Weights of a small image embedding model.
Model: arch caformer, depths [2, 5, 5].
Training: muon at rate 0.013, 7800 steps, held-out accuracy 100%.
Rows from block 4 of a small image embedding model, named by matrix and row number. Rows with one number belong to one neuron. Each number is 500 + 40 x the weight over its row's rms, rounded and kept within 0 to 999. All counts start at 0. Numbers have three digits each.
After each neuron's rows are labels from the 100 images, of 14848, where the neuron reaches its highest value: "responds to" is what is common among them. Only what is clearly more common there than usual is listed. The data: drawn human figures in many poses. In brackets: how many of the 100.
# fc1: MLP up (model.blocks.4.mlp.fc1.weight, 768x128), inputs 0-127
# fc2: MLP down (model.blocks.4.mlp.fc2.weight, 128x768, transposed), outputs 0-127

fc1.652:483441464494414521520537503457467569490542557574473503437528545477537447493478502529549425493500499579492504548486443495504520472438473553516533494489501535493521524492502544534550481517460588543473507485542511524496519560502484437532439496503552532466505497445522537519471485477495538534544496470504600498494447545444406447506523550568508486526486528362524516422447469432488505475513
fc2.652:455568484546450444407497489567501438494528490434503494478479471482481534486590477431441582523525458494534515434546509488560521566507476441441490522504489546494498500537507450500551486498484498578559515505474503541493571475520555407491515424496483484509460436442483478513465487524516494500505509522538525616500562481477555531504485492529438480461567580444518475512531498513478509559448
responds to: purple top (88)

fc1.99:528476504595545566467535458533469459542559533490484492458457385538511552541563486538539511494486519470501576427431497535487522548517499535474514477615487469420540463448522470444495544440497522544515452453521440498504495510492440519474462530468476473498451488542505524509487548492478446486505574541485468511490576501465444525479450502452501553455460441418503483490466513437462537495512
fc2.99:529515457481541481630511578419522525483462524488514539519551471431532564498480578514496490534533453535434495478565471463459466518532487440525468518487489465493423511558550434528479495525490418466504539443522530500468474528600463503582524492547447515430488527434522561570488452518511488468466495445561416510494491503505540488487492461499514512500497548494515493484418500516550487534470
responds to: black top (40)

fc1.706:487449526577520498486506518509548491441526546511533480489568495505475574463506481456474491567485475467519492392522461465429437503535504426509486518429503540532544433499511531459571570523537508524515539425450467485467552505530492571511532478547510578472508539469497421520577448510473530463503489509569527456485466461565498507460468512564524496506498453516555479549482452403550558494494
fc2.706:529553476449532457550471490535530586467522478540475556504443559532537539477544498528521500531564515502523560432532471448519466464524458527527473478566531542482513559528484481501451499510491422490475561410447425506507524525483417533489467525554430518471521493524505487512447482433432485493476533557494470493512467507575501504424478444475448526487483518495494521523594506495426596431539
responds to: pink trousers (47); pink top (39)

fc1.456:434452466513478508545455546475509554477598445487494489505497459511472491492560519517534505537444472521514458490470449428479434553461461521518494568488595490485530465462495465576474482573549506528398496465525555526533541457439491447463502496440531484489518537486477507460439524565495608475525442491511541448586496514545488548503500520508472445552538477489509440476469456541463467469457
fc2.456:526590495535471541493466516491526460496435566494479476479451567459544446495540578561433503408518564444421512469536456491534559456536501557557488482526491514466455538524497522525479538481496513529479490506451497511474557460538460473519523481486506564465498478469446438465530520510524417526469504446626456499458441505560502535515512461470459496555488592490503546504571500534465503523485
responds to: purple top (25)

fc1.627:513412515524518505552462464486492522559465488477533463453504449548490528522538610532496497509580441584504531395534450465494522458410518458518514477581494523439540510514474464480461646484425479424521493492538491495560452554558502499448486467549559533563456548458509462498501485526512493497463485534504487464463523488561522490459506505504484546526490504535514443541510474498517485487486
fc2.627:459495437450561532507489598482497511500468499465552514537514487576557531480472549483508482478466528458503442516533486466503471573543493547440418447493466443505474505498517438571555464486504494498522493478527415521466541530424485502542482537497478540562491384563528474595489540519509557541560505498513397518549437496477500465479525481502509516488536505484575460508490468498438434518533
responds to: black top (30); brown trousers (25)

fc1.663:508492543498489533498509432498478599470543507493571463507433502510433391477513518483481553517482442532459550486517503463535521521460554465488527529549506469436580524466524498504510490464526500519474500522542554537498435548477539467425467507497570548505602523468510496510478505515482514492484554537523487400478498524492403495488593509496503564500505464481474448464511463461463490408600
fc2.663:505535470490524446514481516484442494415550466422590419531574485557541485550538534502501434532469435519524411435501533517518494532448519498540510483487477526534482481543459478544542517449506426524525503523560557460501554569477466486559505464512505508497529409540522436474539499511566462532534533506462473527530493446494522474565513537504448509461537499492455454512448419533524409469497
responds to: black top (93)

fc1.285:430436458458478557489525539502470559446597537511496515546502524505487467473590459465508543519492540540564486499550477432527529518494485623547537471464533496599472507496568483531443544543451522460448494526504526483543470499527539475516487535429479487469469487448505513436402482516495539477489449529412534486520498510492471452478544474483454486429493483405496468479518468460518500510555
fc2.285:485489521534467516496514527535536492470501477520467472512462592445451469533466480568452511435474506542486541458469490488449486499482518477460459534589479520408459483457466521541447416503504413607527509505548450471489558482567507504502528485536521531495531504420494473484532543505438400494495556482564511535506559529463465553490537536504438462524588519491500525486486509588475521561543
responds to: purple top (92)

fc1.386:456500478477522518488536435491492497466463488534498499468507476550535497520504472472477526424506489577558477537495572500487591439532525552461542519546545547488501427504520488491473542541495488512481535520549454526426499448438535522531404534456518481468551552576519511595477500542517459556388494529482423512534533577489519436509495429489517489487463492452446572522484488483505523414501
fc2.386:492549596454463536523426468535541539469551540485457506563444473528512512478514502502512475514470535436512542499548427523610490463508490469524407555498526433509483558427454448583496519454474545506538543509504485499542507492490456492510578435518426520432506451500483487558473524443501477531450497515530505511518492538460531488419525518534464530460547530462442479527497534429527476548438
responds to: orange top (97)

fc1.753:537482537549473518518456398463500493519459490494422465477485494532616489527468458455473447500509542484528506529582548510545482466506506485434543462478573519505507494515535505530491457552435569533473520519475516544549480459461602502584460505480563515452514521488493500625438514512520506494496437486523499492482525538443517506493447465545453504509434527492536559406482455504464490527453
fc2.753:524438522495454511562480543483463466528519503484483490491405493642485573555528482458513575494498559484471481524439453459586506463515566406511493490481538493492526539520500497536466543546544560482499502472536469507535445425535435459486496482508463544498501521488503488620487473449562505517482487480492416554516470511500530465539535506481420482439497448449459506491461524492515536463535
responds to: orange top (99)

fc1.17:459506499435528465560510550525422515495551501511572484494589497524508547521490530491473533514501479531518561518474519453392414439477513482425551511537549498498522465501504511561489518538457558491454526540457456541448445542420487604483463531479529494517474581477507421491465448478530508537563489458467477532496482495478505468448472565469508545563558544505508479507509402510484454526507
fc2.17:561526538507434518455466475510508487441425396585491497481452482513462569480504468564527535544465522494479484502500485481503472513502465466513505495485511525498523497436492540480494499484528566473490516463544529536519539481506540455605521498441486467461481435479510548518451554576512484493496479544525575499434563523546551397561463397456489538520530488511580475438465524437442525520494
responds to: pink trousers (42); pink top (41)

fc1.590:517507526473491519522509492538520548502524499387463509457525497534449517571506579437505461494522534465542517428568493519584483481369458489461549573550481503495528485517504543481526479516427483477475458515499547474465553483490525505498500371435533577522525457447505528601487550464472517485442502479526539517530560458465550488454486487494528479458500478506459544487520528505567477486468
fc2.590:530493501560522519506446533484464477417578534574569552484473596515556483472551462410514406490512478508489461487477472456502458558502506507482461440498562375500506573531511514552466516526518514506518500526530489454512480492518521503553551487504473491475463465448513427596500451517458399515478486488527501469527459571542512436486520486455474528453548513478506583514506491517528509483471
responds to: orange top (99)

fc1.476:494497536527497517525448506485496485480516486521496446520503475566478485519519455453489526496481577492555446428487507500562489567483564445495531529488491501474523490486569538481492535568477630475471452504494510579570456451549509484488520524441483477462505479468450528644438467463503523485445455375508508506537508533513531530511456494519517566489440526501529506498438515476575530454446
fc2.476:545552498548518515513501592494483486515500423549491514489494557525494498485485450535532451447530465547533519611493591499557435536521480465463531492416546452528539545455532437501448507539540494478488475492468513542518490475560498462522505505426440558497487507414440495529539498520566544497467488489441400533436482515458552495466496519531461513540482524497469493418523505414507465486562
responds to: orange top (98)

fc1.165:558488509558465532434430512444454496413571476511520466495481469432512487504550497478506476512542476449467555504463456504520494561490566453474491524461537391561452561417513556454501528481509501481498511486499571477549572559434565495518500459519462502535483461517416540525453440531494507512489531483499528527459462486626474506511450506524492498507530503505489605483503569485508515513514
fc2.165:469465495436504471519492462476529424501474484409488436465456484577576564513486451536521542524459486514495547497431580567526483465480505501455494490485545551540525417527527494517518498569417512443495564533522550553511486479508468447539557476436561468517476516489510544495505518562513504511477455568465492397513447495504551481508451563474555563530465528484518484493578501497480568454500
responds to: orange top (58)

fc1.636:508527472501522459425484515529490463527566502500580474516495503472473521549463505546539590495495516536493497465523483401506414494546563521457487538550506523483552476479527504469510583577466538500491494429481523519437438492453483595548519500529476517548438470463587498571510474504523462533509480478499480515534496427481521497408389534479495437473522480537492482531491457448512442520434
fc2.636:488463516482551493479416495511528475439486488495529479470493456559525515485435520480456488497519440497508414491445517452521512596449418569462454539561437507487496444552450526447471495499489518450489468481473457484473469536531560525519512596475518438497526500569524494504447488498541472511553432577566476536510526492536563431505480510542542532593531467561572505496519513469524549502551
responds to: pink trousers (50)

fc1.749:522514497535525595464463499477522531514487502603494463443554449527452556493518495546432526545549559460517479424487467441490470467492527526505561543496473564547521515499453480536477514507477462467564508483524465510517482444497415562473492564535493450513477457523539549501417493515498444489501562450519513439473511511418479576506428579552549516508458468520480526460419487541525528509440
fc2.749:460504470546482545547615522518465446549486476447470517490466567429598477476551497478567536441481442499448590505497555483532463460462493485492493506531511465468486566471488488535426559505478503539445592528459562539511470535522506546518537465566469502518485495500446471596495427484482510486514442507491508562574522475499511497500483417487511496497530439459502478496548482445470460541531
responds to: pink trousers (45); pink top (45)

fc1.365:453480468481481417495436505516494554495452472518519472454462556557479521505491460536521504538491487604501514429517480476560472496479422578449467530460535539484508491457467551474538503533492547477480566511505447606486438471488468456541477403492518521519539430445527504521463500573472518474449524514481504550474454436522540534449586461483459522490524506615508488457483496512567481513497
fc2.365:493496589486492552550494489457480462602507526459442491538545532523522511437532522456506541517558489514438430517520507522540490508555512434519520488537507454528538466514576488520444471430394510474547480468513527506538500508482509482469528504512459481429491508465426530561572508476507463543528536474520501430488400468571550509531517439455505544487451513460504388545472505515505546440493
responds to: black top (30)

fc1.303:540493520451486493496468510526568499468511556537441429553520489501452494561526545526528522511434514421525527500509482576575475501527500402491457509526495518455538493566536496493516494500467547522575569432533545529482463425458421420508496544448485516538517471470449438576411477509541533439517515509534496459533556485469533524484530470514458540592460536464518521461433486494484506517472
fc2.303:480498511536551533585532459532538479530495394493515505495480490509539491489474497466484459410512508487463461547471442493528495489468496522424462597500501528487414564528455530465565492482476589526428493467459489512477475484566455455494510520509512563466549472522521487528574580523483500492495512520584438591400455579498517521499495541486482543505536452565508460494551512456475495501514
responds to: orange top (99)

fc1.229:465494540490420502549472508495499484508637495516554515523542500440477556547447556520496570452546455475452491511470458480505466503476535511484552494626517562480577453538495427529464522496499547498520475438493505477460480464573447537448530495523514549490462465440556448557557499514534482487468478504417493496512485523494521523498420541511509450499508508452447482492528443457529517466416
fc2.229:525462494465545478509453493479556501484468488534521534539449441588510498498407472498519480520548451528488431492492440505494434466481479529485467548511541593510453514454521518477471453471509539479500524494470563492543527466577472463489540500509548487474423487571440567483480546476504487481518452527549480472471521477596531432557458513508554596538489432490556519545414526505538570506552
responds to: pink trousers (53); pink top (26)

fc1.58:484523514594570582527439450485496505530547504468477440466489447469440494470534502512524547452572473445550507571609479518503540464489484501482502477522456467463546546487500487583484551478505519532543460434487500492541517506492574571482459531509537477543479542544583488544524423510468473436514498529503493468572527506478486548440423471487466450538399497488502453495551464522511521502489
fc2.58:423506535440545516508468509477497487479437454485464572618453470533496559515439498513507474507518502536429496502490461490502459491473534483477515466498493473478521463459568520522518423494495465501562522512513489525525464441545510543518513537468519575498566573461424481552537544522478464555487487464589533498357535500494546488485494572475457468462573466469580476537530537464497535508510
responds to: black top (30); lying (25)

fc1.731:530422530470473469470509509569517554455481514484574470481565406407466533502407464529421523535528508498484509515508430541493507499506517498438495556501455427433519472476496573537505426478500497497526494467489470543499526530508514550488451456567467521574464520511458507604548569482519407463488558465508466485498476508477535538484456500469507546582490459471544556531506513521498519451504
fc2.731:497516461507453539524541507490513493453519434515478530463537578532414491387533492540511524490545516520559523398443477504464559499532502448474482524471507545523504454488499455534492543509477472507493555522495511478521495471458496559462514523538465522486536466537515535422435507525559533567468474492555536522545493551599392484515511485537494516480438498424462521395455524421478540481523
responds to: purple top (65)

fc1.437:513520530508502509458540457459521549459522535454512513412453572536556462496537585489511481529488508529502488479482451425563488479491525540552482508467463501553547482538489484525525495463475488565526489442437413519527542530453459522410533524547498480404456553582548472540489489430514499533507428459524455534548530505566517499459487460477430497522562485550521478453548584518487540453512
fc2.437:516479465546526484443534534426518528514477449461498525539500405438523507499472425530544486528510594462525508517554523590510489467530510471512596565461502526522490550441506428467502498506541566510467478536536482454468531452448525445504475471506498479566531466463420492578529502498502513525477570485490514564460570423549419480523508508477474506500478536505452520547554461490437432533516
responds to: handstand (100)

fc1.88:503476531528472438455569430485499469497497517500486494487540485521508512457484527504489434451473512517447525445485568535541441527481441475520456425504551398523549478546500545498492513567549501469522482464557508452501514547523532489547620490415475503524490462531473549546526531516547484565492517522478471493544493492532504511424438443586489543472550477508507559503420477434454542436437
fc2.88:509508452539506558568453560472553555529487495463533585418441473470546468479460500549609523551449457496439495516506460417508526464551488502511509464445452511494486530496510472495464562444423520515537514489475483553521447468531566494425465482536506572509504531527544484457463535488510466499555491531505501473491529447510566460524493498421487494571449425471496571481577489522538480527529
responds to: orange top (57); orange trousers (31)